A small CTC audio transcriber, trained from scratch: activation silu.
Rows from block 5 of a small CTC audio transcriber, named by matrix and row number. Rows with one number belong to one channel. Each number is 50 + 15 x the weight over its row's rms, rounded and kept within 0 to 99. All counts start at 0.
Before each channel's rows are labels from the 100 clips, of 14976, where the channel reaches its highest value: "strongest on" is what is common among them. Only what is clearly more common there than usual is listed. The data: two synthetic voices taking turns or overlapping, over music, noise or silence.
# convs0: first width-7 conv (model.blocks.5.convs.0.weight, 192x192x7, each kernel summed), inputs 128-191
# convs1: second width-7 conv (model.blocks.5.convs.1.weight, 192x192x7, transposed, each kernel summed), outputs 128-191

strongest on: text has "driver"
convs0.186:57 22 58 56 57 39 52 30 61 46 68 63 15 59 51 70 42 61 44 37 35 63 51 67 60 68 57 23 51 50 61 63 11 56 39 57 38 63 63 69 25 67 41 50 39 38 39 41 31 06 47 57 82 55 26 45 59 42 71 48 23 40 62 43
convs1.186:32 52 50 58 49 80 36 33 62 42 74 67 27 39 44 46 64 52 44 48 58 41 38 36 59 48 31 43 33 53 49 30 14 39 41 43 29 31 35 44 53 46 62 27 84 46 59 33 55 68 31 41 32 48 57 62 39 66 06 67 49 80 49 49

strongest on: overlap; reverberation; text has "waits"
convs0.21:52 39 50 25 44 07 51 72 29 43 42 50 55 67 47 57 48 49 56 74 54 57 64 42 24 21 14 56 40 37 59 56 57 63 79 61 46 69 73 55 70 52 65 58 57 41 09 49 59 37 60 68 48 35 63 51 47 36 18 47 67 33 14 26
convs1.21:53 95 51 48 59 66 63 42 34 89 45 34 59 40 54 26 35 42 47 40 39 39 22 26 59 25 48 66 34 39 53 30 59 39 44 14 45 43 56 47 44 50 25 44 61 55 24 58 32 43 33 32 53 72 50 38 59 33 49 53 46 29 31 34

strongest on: overlap
convs0.75:76 50 36 35 72 37 79 48 67 28 49 86 39 68 36 56 35 17 47 13 38 51 65 44 30 24 46 46 70 83 64 64 54 45 65 58 60 46 49 47 64 70 47 65 25 36 44 69 44 52 55 70 49 58 17 66 48 44 37 30 58 52 35 35
convs1.75:41 27 48 46 73 81 40 47 52 51 48 24 42 52 80 64 78 66 47 49 79 12 50 48 52 43 42 58 41 24 36 26 81 48 42 66 42 52 27 71 10 63 55 58 86 39 33 68 44 45 45 34 26 61 56 83 43 60 75 62 66 53 45 44

strongest on: overlap
convs0.125:46 22 44 60 51 56 86 30 40 48 66 48 69 37 50 39 43 63 42 72 66 31 57 36 17 45 45 33 72 43 45 45 66 51 67 49 63 40 47 45 48 54 37 63 50 62 62 43 42 55 30 26 39 41 41 38 38 49 64 27 52 79 45 62
convs1.125:59 20 24 58 67 57 55 42 48 52 41 42 86 38 78 54 35 71 46 60 48 39 39 79 12 65 40 35 23 34 28 38 49 33 50 74 66 43 59 61 29 54 51 44 55 43 54 55 63 40 55 46 52 48 43 39 33 50 56 54 19 48 49 66

strongest on: overlap
convs0.8:35 47 29 52 73 56 54 36 59 43 35 33 47 63 48 22 44 56 41 23 62 23 64 64 72 48 44 37 62 59 19 60 30 77 38 52 46 18 29 49 52 48 43 43 77 54 49 52 57 49 40 44 59 80 53 43 32 56 52 46 65 62 59 43
convs1.8:65 41 53 77 32 55 64 22 51 41 46 10 53 28 44 57 63 47 73 53 38 36 37 64 42 62 57 52 37 59 75 43 35 48 46 60 33 55 43 34 44 40 58 26 61 60 48 57 43 42 55 68 40 57 42 65 44 53 79 48 39 72 15 61

strongest on: text has "behind"
convs0.22:41 32 58 29 47 26 38 72 52 32 48 35 51 42 63 58 51 71 50 67 30 46 46 64 43 21 25 49 34 71 47 55 54 36 55 55 48 49 30 32 62 50 66 61 68 52 68 36 44 50 61 41 31 40 41 70 50 13 57 47 45 54 65 47
convs1.22:36 60 46 44 53 32 64 56 56 36 47 49 48 45 48 48 54 54 53 41 30 27 67 69 89 23 50 46 55 28 34 32 45 63 32 30 55 77 41 69 51 39 24 53 56 56 64 40 49 27 52 53 65 39 33 39 41 50 60 34 55 44 52 26

strongest on: reverberation; text has "today"
convs0.169:56 48 79 49 35 47 23 59 33 35 29 28 58 25 29 46 53 46 63 34 55 43 59 32 41 83 70 22 57 21 60 53 66 33 62 43 72 52 60 31 74 15 45 29 71 41 52 54 69 30 57 61 46 36 63 73 26 54 56 66 51 57 26 45
convs1.169:68 67 76 37 43 29 74 37 39 34 46 23 57 49 43 49 63 47 75 52 64 67 50 62 29 46 22 67 30 53 21 55 87 51 50 34 81 18 58 41 36 35 38 50 53 41 63 49 53 41 51 36 29 56 54 74 40 37 57 34 53 47 50 64

strongest on: reverberation; text has "orange"
convs0.36:57 61 75 52 48 39 23 36 64 51 44 49 33 43 50 64 49 35 12 41 41 54 59 41 45 62 67 35 29 50 63 55 69 39 23 62 42 46 57 61 53 58 53 30 47 52 23 51 74 38 26 40 55 34 63 62 52 62 57 39 83 48 59 53
convs1.36:53 36 63 48 50 50 46 60 64 55 49 33 34 68 48 46 52 39 30 55 64 65 43 62 43 36 30 55 30 19 17 33 43 41 23 53 30 73 31 55 40 39 25 39 38 71 68 56 42 53 49 82 66 38 58 67 75 48 50 42 47 47 69 46

strongest on: text has "please"
convs0.185:55 60 51 49 31 31 32 61 90 63 50 39 57 49 49 48 27 68 70 58 88 62 45 62 53 99 62 39 70 44 49 59 48 23 34 40 21 84 40 68 57 42 57 38 75 31 50 50 69 47 31 45 48 56 46 44 42 45 46 55 58 18 56 38
convs1.185:39 79 64 31 36 43 62 69 40 37 60 67 36 45 41 25 31 44 49 48 45 49 47 51 64 66 21 53 44 34 20 30 72 69 22 53 57 66 53 39 38 41 18 25 42 53 74 46 23 84 47 39 41 46 63 53 54 36 57 47 58 49 40 33

strongest on: text has "dropped"; text has "cup"
convs0.147:43 57 38 60 48 60 20 52 45 49 40 73 62 41 62 36 65 67 52 69 49 33 72 19 69 66 76 74 40 29 73 31 50 74 33 92 26 36 83 65 64 76 65 40 32 36 32 44 58 56 61 50 53 43 41 77 50 60 56 44 53 74 54 47
convs1.147:39 47 51 80 57 46 63 54 70 00 39 47 38 57 38 54 61 23 47 42 42 44 47 44 58 61 52 55 54 36 48 50 55 40 53 27 72 51 41 63 30 30 54 51 27 32 54 53 46 45 98 55 66 36 19 48 22 41 56 50 59 55 47 43

strongest on: reverberation; text has "pushed"
convs0.167:69 51 59 57 46 40 56 16 28 32 55 38 28 65 33 44 55 26 44 43 46 52 68 49 24 66 84 62 75 57 46 30 69 36 33 38 48 43 37 58 42 76 56 51 45 66 34 56 25 45 66 49 72 40 39 37 59 45 45 46 53 46 56 59
convs1.167:45 39 72 47 42 26 57 51 44 59 35 60 31 52 43 31 41 50 63 53 12 72 35 50 72 43 18 48 58 34 19 54 34 41 11 36 43 64 49 69 53 53 38 56 70 21 59 52 50 45 40 47 44 70 41 59 36 34 39 53 55 59 64 28

strongest on: text has "behind"
convs0.42:44 53 57 34 39 49 68 53 48 69 30 45 23 52 73 25 33 56 47 66 65 66 57 25 45 69 55 58 61 41 68 36 54 39 69 46 61 56 36 41 67 51 38 12 44 55 50 52 49 85 56 34 53 42 42 40 37 29 41 40 49 72 52 50
convs1.42:59 49 67 54 41 73 65 18 37 29 35 46 66 61 34 34 55 35 66 32 35 77 87 51 91 73 36 39 64 51 31 34 51 65 63 37 49 37 42 48 42 30 51 52 45 42 92 55 23 70 45 65 50 41 43 61 57 80 51 57 61 45 65 33

strongest on: text has "robot"; text has "zero"
convs0.89:63 43 35 27 49 70 37 54 37 48 28 36 67 51 15 53 80 50 45 57 61 50 39 56 69 67 54 57 73 31 60 40 27 36 48 44 42 45 51 53 48 42 60 58 48 61 46 80 49 71 42 63 54 51 49 49 59 49 34 63 52 56 32 54
convs1.89:45 60 57 25 30 40 54 49 57 63 56 27 49 59 32 63 72 23 51 62 24 50 61 47 42 44 58 45 37 56 33 37 42 70 32 54 57 49 55 42 62 28 38 64 27 29 61 94 81 63 60 30 48 23 60 39 56 76 69 62 30 47 56 53

strongest on: reverberation
convs0.170:47 63 17 57 77 51 31 52 50 53 44 68 71 58 65 06 45 34 22 46 67 69 59 45 39 41 50 50 36 33 79 56 58 44 49 63 47 81 45 49 74 72 60 52 53 51 46 45 53 33 52 37 48 58 65 71 54 41 44 33 60 53 38 48
convs1.170:54 46 48 41 44 54 57 55 53 72 65 58 63 64 78 04 49 49 57 61 54 44 77 51 33 18 44 50 59 70 32 45 53 50 14 52 26 49 61 33 41 27 56 46 37 61 41 75 48 44 47 56 40 63 75 50 39 34 38 51 50 65 68 62

strongest on: reverberation
convs0.45:66 46 65 43 34 18 21 56 45 37 73 50 28 53 59 64 50 47 87 75 39 66 49 39 29 76 90 35 53 49 65 63 46 47 69 70 41 61 70 52 38 49 62 73 52 48 64 27 50 29 38 59 44 52 47 69 52 50 55 41 47 53 35 51
convs1.45:58 56 39 50 47 51 76 44 30 41 50 82 59 45 42 54 50 73 70 55 69 59 34 43 41 46 58 62 49 45 41 79 52 45 60 31 37 43 53 34 04 70 54 53 42 45 56 24 57 40 50 58 45 42 50 64 42 18 52 43 62 47 49 29

strongest on: overlap
convs0.175:55 31 57 46 65 45 25 61 59 36 42 29 36 55 41 59 37 49 46 37 55 47 47 63 70 53 52 39 64 72 38 48 55 38 43 59 30 52 54 58 46 41 48 55 31 36 70 74 40 26 56 43 70 47 32 57 67 38 39 38 42 46 72 33
convs1.175:28 19 66 59 49 49 83 27 46 20 38 80 41 40 57 47 31 29 12 57 78 59 52 53 55 66 29 34 50 35 42 62 21 59 52 40 45 61 62 45 58 58 28 52 43 22 45 65 78 23 31 53 43 59 54 60 29 57 54 52 44 58 53 23

strongest on: reverberation; text has "usual"
convs0.121:35 54 61 36 33 45 71 64 33 58 59 54 47 34 48 59 30 69 46 55 47 74 46 53 48 50 68 84 23 00 37 60 42 45 56 47 58 49 64 35 39 52 53 50 50 55 75 61 21 73 77 24 35 59 50 53 58 67 45 54 54 31 52 56
convs1.121:53 52 41 43 54 27 66 52 64 47 54 40 54 58 27 70 50 41 72 68 62 31 47 31 50 59 58 66 67 42 43 77 48 72 55 36 49 32 29 43 83 54 25 08 30 41 45 40 54 32 32 84 12 37 48 57 44 53 33 39 50 40 63 41

strongest on: text has "down"; text has "our"
convs0.54:56 50 70 35 26 54 41 47 46 39 73 31 53 42 57 41 64 30 30 55 57 52 59 54 46 68 58 26 72 61 57 43 59 55 32 35 78 79 45 47 75 29 36 75 45 68 72 40 65 55 50 64 17 99 37 45 76 42 40 46 58 32 34 64
convs1.54:50 61 44 52 44 68 53 39 49 50 28 49 36 52 17 74 74 56 66 65 18 60 51 51 43 41 55 47 48 63 56 41 54 40 57 51 50 51 51 52 52 45 52 50 61 55 40 63 37 26 26 38 47 56 43 58 36 71 63 75 03 62 44 59

strongest on: overlap; child-like voice; second voice: child-like voice; first voice: deep voice
convs0.101:29 41 42 38 84 40 32 55 99 24 55 16 33 53 54 47 58 46 27 37 46 45 70 25 73 35 71 59 32 49 47 61 18 58 44 44 49 47 33 45 40 59 40 30 47 50 56 83 30 42 21 41 36 42 30 30 41 64 49 00 19 53 70 41
convs1.101:43 67 53 34 44 45 89 69 63 42 28 56 23 81 49 63 41 58 50 67 67 36 43 71 20 52 41 35 36 47 57 51 85 49 40 52 73 36 31 70 49 52 57 45 46 44 53 50 33 48 62 62 33 56 47 55 44 59 71 67 53 76 39 62

strongest on: text has "behind"
convs0.12:49 43 17 58 43 29 33 66 20 37 48 64 59 22 36 64 26 68 73 49 35 39 43 49 72 24 46 60 48 75 53 68 62 61 57 54 70 52 36 95 60 20 55 34 69 60 50 53 24 48 34 57 47 56 31 61 45 00 39 40 32 34 54 54
convs1.12:53 52 58 45 42 55 52 47 57 39 67 68 57 46 48 39 65 48 52 28 68 82 58 28 45 43 31 49 55 56 51 54 42 57 43 18 43 28 69 72 68 48 40 46 42 39 57 62 47 62 43 55 40 38 33 46 41 60 08 84 60 12 50 25

strongest on: overlap
convs0.109:38 43 46 41 77 34 36 49 70 25 73 32 49 42 47 74 36 50 44 40 40 80 57 58 84 49 39 49 38 56 38 41 39 44 41 30 42 48 61 26 27 41 63 49 28 57 40 71 25 39 42 73 38 46 44 57 58 27 43 40 43 57 47 65
convs1.109:63 68 56 82 40 41 27 74 87 48 70 57 31 67 65 63 51 50 80 78 59 71 59 58 44 38 82 37 40 55 57 57 24 40 31 46 48 63 59 43 29 68 35 43 52 45 14 57 64 57 57 44 61 63 55 54 56 45 47 63 32 67 38 45

strongest on: text has "picture"
convs0.158:50 36 38 65 44 31 60 35 78 40 67 48 40 44 41 15 33 41 53 54 43 36 74 67 70 43 48 54 61 49 46 35 44 58 34 27 53 19 46 43 83 55 55 19 52 56 51 34 43 45 75 62 67 35 23 63 57 89 36 61 77 61 40 52
convs1.158:51 28 59 47 44 18 48 76 68 38 60 51 51 36 48 39 53 29 64 58 47 60 57 41 60 80 40 62 43 78 42 37 28 44 40 46 55 66 45 41 23 35 46 65 55 49 66 55 37 52 61 56 42 78 47 51 30 38 65 32 21 37 26 55